{
  "encoder_widths": [80, 160, 320],
  "beta2": 0.999,
  "precondition_frequency": 10,
  "grad_clip": 5.0
}
Rows from block 7 of the encoder of a small segmentation model, named by matrix and row number. Rows with one number belong to one neuron. Each number is 128 + 32 x the weight over its row's rms, rounded and kept within 0 to 255. All counts start at 0. Numbers have three digits each. After the name is the row's rms in percent of the matrix's.
After each neuron's rows are labels from the 100 images, of 14976, where the neuron reaches its highest value: "lies over" is the class under the peak. Only what is clearly more common there than usual is listed. The data: drawn human figures in many poses.
# fc1: MLP up (encoder.blocks.7.mlp.fc1.weight, 960x160), inputs 0-159
# fc2: MLP down (encoder.blocks.7.mlp.fc2.weight, 160x960, transposed), outputs 0-159

fc1.582 107:059035146091162162160167134174093120104127146153114072085177163135158101187133133153148070144141139135155128128160118122117088086129128158129128170094087136185120122176126124109165080139180090129088091149141139088160165171113189160159157124060118113170106094161118129163119063107086117098110184137106139112079151105141133040161155119120161087160146124130142097120124134096089140146138097069066140179109130151112125111132119140147117088132090112095091098097080128199118194130109161
fc2.582 101:101179150188040116137076132090139089145109114114159099107119173199187104094126098134105100163103170161148110183131118133095125144140106082149140072180131125131183101152137178103093162149174051115159157189184156141090129096094118192156108165163118139140143064155087121122134123116126149115180170145142149112156167145117088197105131112149109129110089162151158120071091097116184132127196100145088098164113117151126142108139127119159176148137109084134159089099150114129146053124147103
lies over: hand; head

fc1.677 096:120157128111113114154132133132096110154146114152142027113183114156203190133150121180097128152122161106130115128131093104181096139115113097098137095139094159165129101082060139152149128130203046120187170137130141139111166109088154178137117118110129068066114142104166126159128149108152136152144076182133152113193146124128078162122167175129145177075134130128151116160120099105101125068077087149172162146112106090129104170153168119100065179145171168136091157132111137093084148183102132
fc2.677 096:093097157127102090080177137098118138121124128087144199167072137103097086122146143065175171114169167181084124122106124133115161097082181208136124138152130123113083145183135118113107133120149200126071117090120128055181131169137130127085148174179132129167171133158114165116145139146133113092074137151100128154100045138157161134122143080132191114168072142126114118133141097128139146111183158086075110149140142168151094080116122176093140068077097086130200139126103110137135112140128099
lies over: torso

fc1.575 098:160157144062120099161149143125109110120085143154104119140147160188124129147128089137138141173121121086181162157140087137141191106089094076172149107144116094119168114122103109144120113136131128141113077140099143152136144092129162117141071170061101115122097130176136157112106141114204142182056185164167073145136126121077054150087173152115154183089129142098163099167124140143131133110149104229186102103140090112184164116144103169186162165116131150101192061141111142138089144122132154
fc2.575 106:151094134168065172117048166086137155083086144145125125089107150112068151073143137095163129066096192094122168160157131140099059175106175142114125133159166106118122150142153118157145148176182128135116132182123120112120105164160102195073163140180144098115190093164141143148128124137090097107151102147123182152125103150139167126119050140173100049158086159111125133063142114093129086153149118165104174145183133122131093109089146146042158116119096151107110135123117148142156112095148137
lies over: hand

fc1.439 117:161123149185182138146119087097140122108091146115142113138156140130123070140118152114110132179140151019093166089107151122105136126158117124157120111110122135147152126136148123100072175054105102100093133163122167146134146100087125127061160063137121098139158097157197137155096091078094054115073125118107128201169102065103130151190123147109128094073112150116076144125142151054129148133125136146122101162146155091177127137116133139040109141120135041121173144143129102138153103157093171
fc2.439 104:094164139139149118087073050111149119134181175148067143139125132133167153068128130187050127164126176127176067167116109177110143089147145079107121132155099100053108095095142152148149095138112109153127138153130057131092158190167143096136104109120130137129140162220132129090124130156132090120142161112109113070094131133152121154147098096136147166170168100131107171160132076127103092153101066151154104136062122131122069117131139209172169102091090129130102146147087136152142178153131112
lies over: arm

fc1.365 111:137183128106113093158162120059159113078081097148100180074101090170088118157194112131113097150197140162134165159177084078113184136120092063074138120185123096143126175119163150072173148111122144143142106128100133130113152094102137135171126168108147148116109116124106112101161112183107067123095142178146120167172139132127130105146134117111122113146128153137099093084142118116132184101156082164108101111192119183170126046109130143172109164128109102055114114099076120162179185149098102
fc2.365 112:104122116119114144130095100151155128198134106157158160110101168119157114129171133085080117065150169134110121126192169140188150160085133121164136123130131134117096076158142143091114115156163034071121140100067085077168181140121144198124128160150179129100144142131108182121072107124150101077099097150158148146173107143084163142080121131145171142145154120144179178083217077098117147113105174122126119136140101212148075161105157139066118127113139162126086142107096140086099136154151128
lies over: head

fc1.703 123:111135129025122113206165143122114112184121146123129117121093121141117170126192128084097151110092151122097099091098084092177087132077071138129095133184152147135095088156145126141080125083094118118098123168157162136136098121174118157168130105165106167165101100184168145187110126129117120095066125105126111134103095131113128127095149171094121101100110120135186133099142168185050148158216142086146144073101145154140148131152087078074102129127095125134161102114119126173117139088217133
fc2.703 109:141139132249109134055119154130109119115090126109113090135090142114114108120054073119134114093121168125154152143139140102068082075099129139121115128146105099127154097130153083135193157169146130137047139142129149056158111091084158098145141147125127078097150146079081166198153106095082092121114219144114093147133081137135094163137172116115075171146116082125121159150130080142095145106151154153133165114159097073175100141158106171146129086118117122114181104127138138162192104108148128
lies over: hand

fc1.218 088:137138162128118098194140118055135141140074113178101148143068118148115142119169089074116131110110156166147155106125167168141163103114115129121153130164197165138143107122138079178145118159110164147169119116106158185118164129115147137137095165110066121093116134140122187115083150153151166110115126161166131196183074093088106190152118116152170149097115149132168057146082120135186131092156116181174122130152083091121107071185035172137172148131127151087181107189108122114139112122108123
fc2.218 107:119081153163093115114045157156107151129085161143179132088131157151111086147201142063158172131129187118099157188172141121156179199109148159140067113152141087110149121092160148085144161134126123096138134160176101067167102146118086111136115127154152088120134149160090130139122142148106069146157122124166153110150143168115161102143143119129130078100104156148200190112163165074171119204099120083135127202164080157119106105052143090143123130137164099155166160099138101125133124117104112
lies over: head

fc1.741 130:158147102161171206091093078109158161119163161129138177141226162083108148183132097145123136128078156089108145122076067178100121097124129141110123151113160096188089101078133143124121188078102089128039159086100170125164099145151162134045151135078163164138150125066158156128098154165145139130121104099113121149168106118096109142144169156125135131163105142064085177159123109145143147103107152091158148165135093128153135162148139178150094181119117088080117159138132098128116108120099093
fc2.741 142:160155110081095123131160161132073045133131135106115103119131076087107177130151128131170099123137172096073147121112134149185153171058187162138109128110118100118178107145155128170103090157194166168126157093147135097189173153126141092119159131146105140153144149112098139089162116122140149109119089211081097132083098126114099137101138137142110079056137045135151130115127110185161161131083140069157104124121138115179082172145074049094090133108173118115138136106112136121111110126183077
lies over: torso

fc1.668 089:102091141144125056120141134116146161152139143115089108141167098193129136193107089152158109091104123144151137131168108154082152105157094123070117108123138156167131120076172158128114166100092124112176162088115084127088181113161122076127175087123131130125089134146137140137100156104130094135096099157153132146097112153126107067181168082153188105136055128147141104122145078172138121107202137139116135165139147201159238089101103150103150133056139168129115140117094159167156199182159108
fc2.668 072:126110093115119133095079130096102121128122116142112132102108145062133147077090132113125186127127189108071106095114192099107128162128192153168157137174087142082095108131056101147143112176140177136091111129141143118135086125099153175129097154123105099122160122115107135151137108143107181105137158063103190093160129111149145248107084124098087146073129155096116135110105166096083161099126130146143136108115098057115038152138183100158193143162127123135113091111160100061113090107122159
lies over: torso

fc1.308 088:101182158166055156178163147128033123123053107119159088095170118107067128131162105146081147138130170123142155125147117135124137133106137100077074112102080139167188144141089206106200165106184078162201177131094078148123156133146161130130140072116194113124104109118089113194110112113142158155131158081158155134150102166120178105162135108093108128119110132128156058152097093081070139131102105172164124134145143106140137083142143122136113136152164096131114141095107160116148116119123170
fc2.308 076:106100101103172108064080145095162122169147152108112165159077151167142129139075162138147095115120170122112107112128129089144140162142165179198159139167153125101116102109173046154093100146125129096013074107116149063151128146137115130144130187115091159126166183135168135075154157133127086037113074181140126141078112089127126102112156138158144149158098142095079178112153112149136107150189171093146186148125115191127110114101113118109144124108081148173151121131147110139096109163125112
lies over: head

fc1.683 112:200157125097138198085125127125102106098113101172061128140137148151122129154182103119125118185151061174131117153194132100163124134118094129126086171090128104122134123124103113111087159083193126113147094163140193115132141117183159151127152085090144171081129149173152118158124151116088109139141116119152133134102149113175116155168133094117183157095050121161121137159197120137155087110166148028127121125152041158136113083166169158152110115089069156109169129084112133086150083152118150
fc2.683 108:127149154117118058121171097098108138147123131113187122160096099095087130103106128093121121122102159050064150108047178155178141109148137160113246132128143166147112144132106148101168081183107115082091155090071100133136142113115149089126112108139073161139104092150163116158129120097174117145164138072134143157137181111119095097102140105164128065140134151132174172084136100116132139117112155187094157144112194096149075151096092116068164103142123100199088118155142104146093155115103161
lies over: torso

fc1.343 091:120143115132147142130111135125100170114161064143103085086108154089105095140178120124158134104116139113151167182131111108138141076118095166165130183144135122076119104118138166103120154097157141092083159163163134115104182133135163197187105175147086118084184151153129139129116150143113181132122145100172150060099091100255114135162126128179106101093143133174138097084107134179163123182202115128125157131137165087072160153148113079172128094098071121062148146139156131117098114102163106
fc2.343 091:108107135133105135093143140113179058155107190128166166177156087185138150081104123142098111158137167126124125101133113129077118189166136124075135127093102122152145129133130102182133123118078079157195104080096151147145105105133128077097140111104143133170043088095128063120136117119163077145121094160093089188116126135021148154116142119074147151156084108113103138137141139054112175079116140115147107136152108158184123114121156131106151160171196114192110102117089124147170118179096146
lies over: head

fc1.760 100:144174104173157144095173146158130109141109098183103103121162066151121099187193163118158175146133086116133077137124175123118188129124089145103087102128088139155136064084130129157168188126089063052138146132169115092125147114035070107068164105132150107202099099185165123092136079068143121158079082101127079114176159148152157108127161120086153095159107178123141128124105103138145107128127158115150117094173150116137171129125120102117131127144117187148126138100127111167089165158143131
fc2.760 116:110105128098080088183106122132124138122136128085131138155093177082115133064064102170087141097120146155140110148186108132147098125122132155116162179154104110127131164185111118104122096107173169205082106107067123120119115164188175158162084191140133121082164158077117145192160170154109155122159173156151215112088084084124096147088105152110137179073107081109119098145164183136063145103157106165136121141095109116127079129115169180120117100072145079135140105148122141115144139096168114
lies over: head

fc1.697 091:171139144187100165094055160181078137100187099147144111121123173167182065048137121161137044160151136122101191092155114116125172118103116105135107189084083106121160132154152101129128147127142151151095102127139137087063163082104117151180148147122147107124130118135084187102161124090145136078119129131110154084108178098188099145203123115145117130131129132122086150133143091103080115142091175160117084091171090121120123116110100092193102108153096082103121156141108166105150074153156162
fc2.697 097:091095135115138062118137125175119069154104133102170090164164100062135146139140153131125139117147184171135079124105053080170066114138135128083137154156131138138136101097118090156116106136150112136206105128105085167157074117103145116146158145133133164202119120128127021136115134138136099136179146098082048127115079157123144122111190145081119140183148104126140081121132123136077173134145132130113178117144113095222087134145106146067146106107149116146090130145134125141143131052124069
lies over: arm; leg

fc1.746 094:155114122096129145133138137137139156133106162116090072154126147172150160152121099142105134169107116107156092166104073182132181147144083148115102167065162166148125039085139175037165163118110050088116114144124133122132170179050081035100197136120137106123130092130122125141120152123131176150104142182135138191112150126131184098162141140101135129158085158166164099110154114174164126145128125086166152155157129123105135149136112145119113159142152183115134206128209126115109121145082132
fc2.746 100:101127135118151116105143124138127086122126143153169181144162147086094098091145142148139091100149135151121137106118186102145087111088191180124186115215126095112150207140131089198127066132163194193141162103113124109148100144193161221123085143138139111091109173133116180138155124116106135122167114103111177121161131101148088180099126117135161125129131107096122156130161111091107170076124155150087128110132118128135080101110159133147145083088098062126108075105060135116104157121144037
lies over: head

fc1.585 096:104140144133161125154135127112049102117143116095187049075165139136146164191132137121130130153081153047128148144115126185091102148167170159156141103121129142111151133062172142106117176116108090123144134120135099118126203145152144160100186195110165093152138116135130078128152161083166146132149165112094098150124141155185088182159157055115128065085053143110090090145111122153173125117150108124111125137146111144118156153106140101122087154197206137063122168180092131149119141137112128
fc2.585 078:095085079096163153068200164119141173105107137090088167151151144122128109077141152147115159086155255154126121119101125102120100104100184157149108151105084111139108126207125095153108143146165124130086167088114194118131035107133120112156105128116107134067108127134105085147121120137096148116081073117100148096155089148079115088153110134137097135157146157137134159145154128140097154107136134117159087120143180107129046160143068139146169133094102122084108112069178112152101113133184145
lies over: leg

fc1.171 108:100113147050101180158176159189058110186101151166124100072156150195128185152124124164133140142115165156133097124104112065159129105099111119131144171130123116117125098117119170127126088115110130142118108145172176136164121145121162173082093141090072157174137091169125138151097131125165158089105157183112075108068150132147096065096198148119121102112140138147210098174136176127122125160144106112101121125094116175150204081134138102119166111213152111090127117084101107155094149137127121
fc2.171 103:123142140154067113088094115111106091087070126094118080137079123131111121084151105157117091092159163155143123176116122151162087109111119107145072104179113098162147109124159104102178182161190129148116135159135126070116088113118103133153137127143131093140139113173101150199107127128087134098111196173160138158156067157096126197123112141134121075136111117162145108084111141112071076112125151184100140112179074183136052078148077193128084127107138129150188123155168184118121146087188143
lies over: hand; head

fc1.441 111:191095104105155124143125205170165088142157159122116095122136140086181133079120082093145129093106163101104129159125107149089067140136162101176122129159124123137094104166113147184148108069136054104093123111125155092139105092133066107164094115078108081143117074098077149149107108097128123063121104101109039175108116113113093163123086122092109079076078132120124152117121150117133185133120153172121057152119124138099141112152144130097098184146089147105112170202115133100079068171161133
fc2.441 125:080146062123084153133089107097101181173121149116142178127070108173128104150171138118201167077106171088115176084178104167136141092119098130116112148098130065079168121130166139109138121111112126157141173136108144162149111166113148146083092099175128185142091179151098119142126144151091182173091141164170137111175108156135135120176173123117182104127138107145206146160100156121099056131102085123077135130156120121070101112156060125143093119146111168116205111114157093122160160114111081
lies over: torso; head

fc1.592 085:146149105162129123121182117080208111111086139132125209082097097118103131144146123144076109178155137131136146160149091096116137126168120116073133109168174128126116121129194113107222154115148160164123122099105138149093123153111155118161158162071116141088086104090135067124142153176146104086112111172089086192177140143116141130182124126107138093118124127118145103088123095109134212074146133120108104108175056116186147106089123157140116208141100082120125151112117120214151176159096128
fc2.592 084:097115122103105128141083148158081118221125124174125104126106216108137120116173131124084116105137214134090149131130155123152158172076188130103125138142138110117108095190141113103099097180116096065093103094091086103171139136152148158142146166158187096101134149121145155143112129121143115100114109151131159116181119153106158158069140146144125176129138095158174145112161136150083099084073142050180145142170077212147064116163117082069136121089166128129089113133114102103100146168159142
lies over: head

fc1.530 127:117196116175090175119126133167146074050078110132123165122132125134128121112092139076147146081125166092106191122116108162126141081154102131101069141102109083151154114124112153145137172147129117190118094121153140117077051148082078146117170105138162126141165124118116040156093086134085120101098073117115154138138133150094111111094176142124133191153124150186117091078118105151098117134181142100157119104132070086149105067144111072108114114064109069115141170157125126091124108052135084
fc2.530 113:117152089091138112167187085069099129191100118158132093088113109154144127097139183116144107139098163100092095135156126158150069132095114133162173179092122132136123065109099096161145116136114130159174139111090096159116177124175140112148106118061157082137097129109147164108114179138128170153143096125146140131029152163208132209122187075124195058103082132128108137149114132127086148108151106164093199131094101115132124105101121161111133084160103185144151112161126149171128160152160163
lies over: arm

fc1.540 082:140089189131214172097132140165122138134167106160096099113103122183105144189173092123099131107106088136123187118178095108120100142099092105132145178101103151136109129092188117100101131086099084157165161145118149049068164107181130116104126089227099133127128190117083116131098115146098186162082171140160115128134196110227172151153159133157139159111088133146120110115126099122106142082138119177103160164144125096111147076129136137112135171142137105128077130118157114115075109117164131
fc2.540 085:100166079128056094142113139124151111107062124094133161119141116110147112071089125154145069124138238127125089122106161125130138103162183124128151115130108117078143148166094137187145148139155130102108117148153109173178090179087146117163136170044139096136133036155172185112130143136157123083180078158109136135120090141067086113082091125107133100149138130109111103191135137060116109161121151070163081131110149135148079176142127119140137088096106158142197114107096168136164151138122147
lies over: leg

fc1.58 134:070109154064171172185145159157079079166155157106088069109131126123175090161142107110133102107123097132150114136100123158142151131082141102179084128165132175150108124114131157115103110089105083098149174143115150073128038148083175152107108144087138129187130114152167119158097130089199061098081164124106123159074167104131167092081135170132116174129163115132222125126121165130126143112149143101107116108155117112094130100132141068125125127190124129093085174110117062125064106138139106
fc2.58 118:102153122178080099097153149126130141117112112085161075186106115131150131106116117121145158166130202132145171200172125147133090129111133117135119161198131116128136127159151079116153183116109167148144145216198177117132140128138094090119052112111056147101079080167112095152055112119152114135126108086134109038098131137083082168108118126099153066153140151126145172152092069132090119098162117137077120138114087100109079089177100180160151144113123122169175122153153149114132121152153121
lies over: hand

fc1.654 122:042033113083145150169133204182089175052130131128125117112167108133098153125105129129145097099108142101145135098092100155149096115088146173171125134135175084078082095120105096152126116147079164171071110124099174086133165168095175097108150102138129125098101118111101193132146138130150101102112157133051121150073115111130113078128133127153135080139159117092157083119151174162119143152128131055080046096145097125083105153131094156130110130150157079097113145087103138152152173103132114
fc2.654 134:098168118187099142141084119087150071100112110130095080107112105192164129077166102104108112104139169083137108153172121128152139027105136103140144107161128165129157147157126166128140088207125094101075183141140114148154097146138150150123081115172139136151125097150169110182090147122123154161099114124164108163089122122171152164085168103146115099115164144153197151109085037092127135122187148156123118109073086145109101112084131146135172145090120155205188094140166113121123076176147126
lies over: head

fc1.583 124:100113145047125133171200137146119077189093121175130113059163120187125179176164136146118152143110159144120083135103112090196130112110075157097143147149127115141127102130156165146107089084139127144123100156157178127151115114113160163138123156130088134174135089171164164168086119159133153078074162167109088120104138112125099046109183133130134106089127151165182091164131192149125126168192146102093122075094115160162175093165088087116131098178125137110136091101129127175109174128176094
fc2.583 120:141143168162043179073067126137132134093079113140121090155051127131085090096162103137121074092169178108175146168117128123125087109128138105161126096163143112116129110156181111142159159170166114090103154160108120056152090116124101139157127146154150053102163097148106147181128114109112146104151195174156157163194053156105119208147120139119116086128126115117132126076122131104099122112137155179103161149152058161130079120152108189091105138118165123133162121163156169135129121081136168
lies over: hand

fc1.487 103:118097147128082120144127111118124152145162063178131095135116111154065108142134144108183092129158142137135185122107132103143088113136149113159143124147161208100073142093136103094156203125152140135099115158111090153102071149136101183080092128177112155115078119155155170120136113093170201163112115120062085120181186093117167140222136110144123117067135186148111062109161129119141112136074135097120108123141094183122158106179158202093113178156145093181111106090108130131138125106094129
fc2.487 102:106138091130179124092157126106099097082121164101099144153163137135206151128100161114085159145109165120099079181131144179121151117091124133094101145098053044127185086135108159113115036134126148135136131112116160136144141134145156076178102148084116085126149169126101114149137172166153090134097159114163114147072097119158106135062176149115137111172129096152171129173114117112163163119170150148155144130139164133140075155060068096173097125071165196128144154116144124136134140204167176
lies over: leg; arm

fc1.170 083:115134104101175132171098112123090106139131116120119043121181141132188193192100094131115071111054142098139151115093093147100130191126116130147180152169089127122091045073133129106103113105119091171116079158098128106155142107115153131135086143102113134115159149146093135175120164124155131149108073139158161103073149174186147143127186086206165140070144168136059105151106066147190113122119098155118176120112168167166185082120101127108115152113150111077110143148148149131122121116140120
fc2.170 089:109119136119090109067109117098126127108105160112161174133068118131101096055156164103159144069190227117095110104100173155125098078114177157152118146120094141118138193182113135149169169133136138109104186113177116156106106181120090141119171063099165150114104057155160103141107091104120134113149146180126158115161094132113090119132092124063062099175072126114156106108168130069059144102141169076132081133141125135128078169171146131135159102142115146174171121124116137112132124162099138
lies over: leg; torso

fc1.372 100:132055113106130090122148105175119104125087131147144105092139164144138182121102149196146143119117153128107164124087134124126163162129124122095121150161129084187117105090130134123122159065104144147167107088135119186109101096178131138131143033176069110200088113181093147136121135071075113150168137124157090100130231090148119110158119080118115180125133144159127138138167114082105192098160065213125063141150118189142153114113123149144122127089080161104106120135097110133125178120155118
fc2.372 084:081201113170160130143052076090124171104148118109120142131099118085143086117110092075139157090087156144115135128172128188108063113115180093181114121086084130103087166138081141145106128189141119119139135151158132126156135148116141103176087152106175128084165096094156156122109157124180174101116097107111155101150056109151145124157098143178158149135170142076108094101125078111145056127123120029169117131127113049136098151145146107156157093116154140177113128075123088106160072122142131
lies over: leg

fc1.349 127:106096177148124117117135141136097107145136094191132107114084101191144118158147045117137088143131116141077104075101143172156135134156090142089146082096099163167141111063140125169121108145114164141131094135170193118127145115122191140130150162083082064167135087115139181132067131132152124108114156122145149077130110161123100108146160126128179139078187174158153148150109120130117053129196147106153111097096080110123113125144059063138147080141121192124149079104234106144132135118120094
fc2.349 132:128109150123050171128064138173129096127098166126114129104089121138114100139135113133154096094152170093132133177150075215126084158139148127157080144191177076118130084105167076076116162159109173113175088144076092099158105140129112062143086150107156100130139114132132090155136146172117114086112160129097123160160094137124134196151124072102170061153149113085114129116113100127119152113178131173066108143171105164194102088147105178099136114172195086146098146144121120072127149119092117
lies over: hand; head

fc1.37 106:156164122064094187171197145099144146086055123201121102132166125102087099112141120145104129070122168159102097098129125131144125115123076136152085145153155093114146087098138118140142102111159170200094113144134157116194130187136127118076135100155125183114107131109150137053157132206156146142090122146100056187128140127160112079162161114092140090107099084109158096138127160186150112120134087152159064143140137145147083143141188154093058124159123113167121135105130108135150162130182087
fc2.37 114:151154086147126156120106153134136072086140118141121042123154140119155107077166043132101058047096176126118126110055143131143143098120153134142139113127122120114129102184170120140183103134134076152100143103135133065228132106164135181157132129145122044093133119101079140151143182100136131162111160129113140112117132132138157148112119137176161087122199094138162117072168082150097167089102177110159146058107113162125102125112157164116150125080184148111133124113119099097084112157108164
lies over: head; foot

fc1.239 123:104137077142148146098087172120174182114125097114073101094149174207124038105137089145121127165151123095113114083126133118144136144082114143188149084106134185151102164128135138168144149090140103132107139150098143107121145145096154098056155078138122094126062112134150129117035111088158090162099089130127096136148133130080123220177170149100096158116134155144176176138176134124117123098110150125146095098157109067144159165139099131094138158203111089197141130148123133168102089165111158
fc2.239 133:133143107127083116166179109092108040162118114106209142166146080091155190125103164135152106125124159121140117182155122152134128089141148131047080178151152088111144084117064163110116128150159133108126118110128079116094146150166123161166123175155118185159168158150106129143187158131102133160131145126143162105096099133184146083064071089113173088143130089129087064120158112130104124177117056151124119147083183155090103089125158163116131050079112129089121140134140131115139173108172123
lies over: arm

fc1.497 123:113102136075112135159140116195121137143122172137156135088130104135173125115198099070142164136085147147120142113138114172162184119092145065169104157118137115141106092116150120088163151136158088171118111107100167105127121101138170154119117199069070144165124117134174112163129098122169116130149082061143107130173086104075138188067120113106170093075106096134102156114111174106096093119069098069158089166127076129098098143073068058156131083077101119142141150147150074131101103133121171
fc2.497 109:104152093158068078143144119116096137151098149124098169183104170113099144135139062095177152143049218100117122114140150158072151107148136089138166155096115079136115104140106081139094166113117178082175072128160118142125128121117132136092083120171181152151134123120111054151161135129137085093162168151046124094168068123172146152142145158072139089116078146123170125172151165140172158124141125120152128119165109128174117123146050131082106146093153153169184072110094117160115123126137162
lies over: leg; torso

fc1.1 082:182166108147115128108112129166130173160148137117158066114061112156131164154122085123089100146115163108138147185123142156125162135111103091116126133076135119070096088098180154104084134123176113141140132135141144126085129063072133122218164097104105104085147133148128160185160228087139224167125126153168156121154186095162153126106127129124124050125154117105103112149084070112151124068122097159129158076085099123109180140139138171113124192153147110146139139146096166143114136098172109
fc2.1 077:034132145126092128114138122094109115121078140143117158135188166120160093104113168089159141112115192142143125044115135110141124154117166154112136133190115121147129190178102156167154142120100112124111141109155093137171122203156116144076132140159144108140093105140153102079085034120118039096129116150085125105103047125120082137156147091149138194110065173151122124119185169105104143164129151111112117175154167124162095106155116090148150067111114150168137158107154104114170121125070093
lies over: torso; leg

fc1.634 119:157150135067123168158153132165111129148106166137139130143155146131163076187156094133140122151141136143161140157094106214135225081038154105102042117115169156133147125104151146097170130145121151142078166131094158107115113148116168146108144150099124131169173095118146063114158163138185114085166139127144098123109168121138132104087107175128082124119128096131162132108114152124193132081083149108122145104107072098076133117101163124148146132177132086124100222070135078136081149132066103
fc2.634 110:116132108197094076120157141178117145108092128126138137080139173132131149132161050134149103173105200092102145179107105151050147099103131087176119152139107074194150114100153094072133130108105141109102113178196133128144171126171136107222059138149082102115114086121158111202129120129064122113164136129075078122106116147112125092106154115105149110174165161103148188131143115146075137105123112121163156135149082096168080135125101084108151150133139141138209117104105103106153102133129151
lies over: head; torso

fc1.485 110:082045107093159105203178089147111163120109128142123068097139127118111120180122142128103089099117122094170099114141143102138151126124043155107101124114109099162131109193099094120145097115131116102077130161162159103159107146110221077163179170104201154158121102101148119167123127106113091101096164144114074148111136121114073053112178089125163100119140120119115137115136129122104131161192143119066133123111093155133127106130061111133099076094155118087119174113157114187120190126071089
fc2.485 090:055189170151065109100105128141082102096147122156113150176074154210158126093105087106105093169141181088152144161103099197072114114121147088108110080143095114141138095144139182117102167150173096146162168164165177154147132129119162120154073135089134095129178081187103147092085144103158144111092099134136108157140124127169072200074134105157091144116106139125158104100144095079160133120170112158126069141084096121179127132117128151204179138086128131138139109109107106130113103138135083
lies over: hand; head

fc1.635 109:119114190117149123154126109131141074122076119176148199123136147163104092130070123100123163126145043182135098190132183101131139129078116125117087142122134139095140158098154121133143122103130129109147172061084176141117185146126129103115169092098116114141107133119127115129060176083160142160069147140089050156079115121141098172158138116138089127169115169124142105128154138157114121065157184152050110160162169144137174111130121152146133094236099111165151110149072135128179173133106147
fc2.635 097:184144071112121122104123170076106152171124139093108075145126108102133155148156137145130056130113179138096168111156052123102169107111154149115178143134091110146102127151099163110146140155108118135089110208131127077131071148137133129121091199165114110125159095103134143156178093119112139118131136091168236068143157177118167137087168147111182150131096125112103107115120103088123093191081084114177139109103075103131081128096147142069131127048123157137162204109159130144107136140163149
lies over: leg

fc1.510 106:143150123105175155067073125175093128144163132121144122077157183153118138169136178159189190126145155052133178136143101099106132062081091102116139129088137104093109097096133058093220125161123153181159141122091118115141178108118158120109173128108134149071125153168128100119144119134125177154132112128091135017115150161160090127052129086130145082093103188100097139125101083120139141130101111101133105160183123129122132137146155077100114128116167120089126187123101107137124134110140068
fc2.510 098:086157119116183140122136125097140122084066128171107156197146130114152098109117061133163096120109220144104103101098137178064157178139187146130136114154100129136099129079116106125072146156148127148129114082127150130130115133121145168171112138091119104158163088126166098119168143114170076124135108108133105121136045119100135146136113142067118166162148044145138118129140182167120136115161193103170098105120147055189096200124088155161167103111162103127124076179082125128118178072110129
lies over: torso

fc1.511 091:075096202140096114097108104142096157100102125132092095115067171158091097136152136154150113134181146114133129138208145130108082066134132105134152135157155131084098124209169097112158117127121161158160076131089088162145110111130187169115109151177089184080104072143156111108111101128138141119128151220141142128157104146151120131178110120108094120134071139148122057139072129092145167107054141114167110113138090154136152157216077167171158112149118155138115134107089139086146133117067112
fc2.511 085:141130120108105095100115132114141096138165156129123111182111161123205106118097100144045128215087180090155151163096115137131150181090112127112096129078074132111114126078123157144132101109130129060116160098166161145105157122131104112144089138065157106134123191119135122198122092113154099111129093105132142152138059155128116129121106098164138115105151075186124189133143092135099126138193099142123154113094167079168146074037163149127157182071191104162102116122139117169084156150166158
lies over: leg

fc1.189 117:084112132083178075146126150121087157171123139127151115114086109136155101163198098081162137055069113147115127070106065129161084163085152160209097174142161119150124094140132109115124116097096106134137172132158187085139066091130093176155094145123145159150111102149136219161074127154139127089109120080136099172148122093102066147076101135111134117104105132107115160141155091141083145148124157128102097130116121108085158084044106081106118125144115101112140147127155125150054064119160121
fc2.189 101:117152108177113072077087141103084122102102126136108116166116108116134189138111040093154150108154202140130153157173156153126131096096142101120144161147063061092143093152112103126196202135168102156124125146117155109103136107095152085098085142181089073106141139160070114177168118089120131142101184097128112101151072172161137148114150133110110139100145153171136084136141126138089113138116126097161110091149143070185087164211088179131105143117139124138176113107101117177199137146156134
lies over: head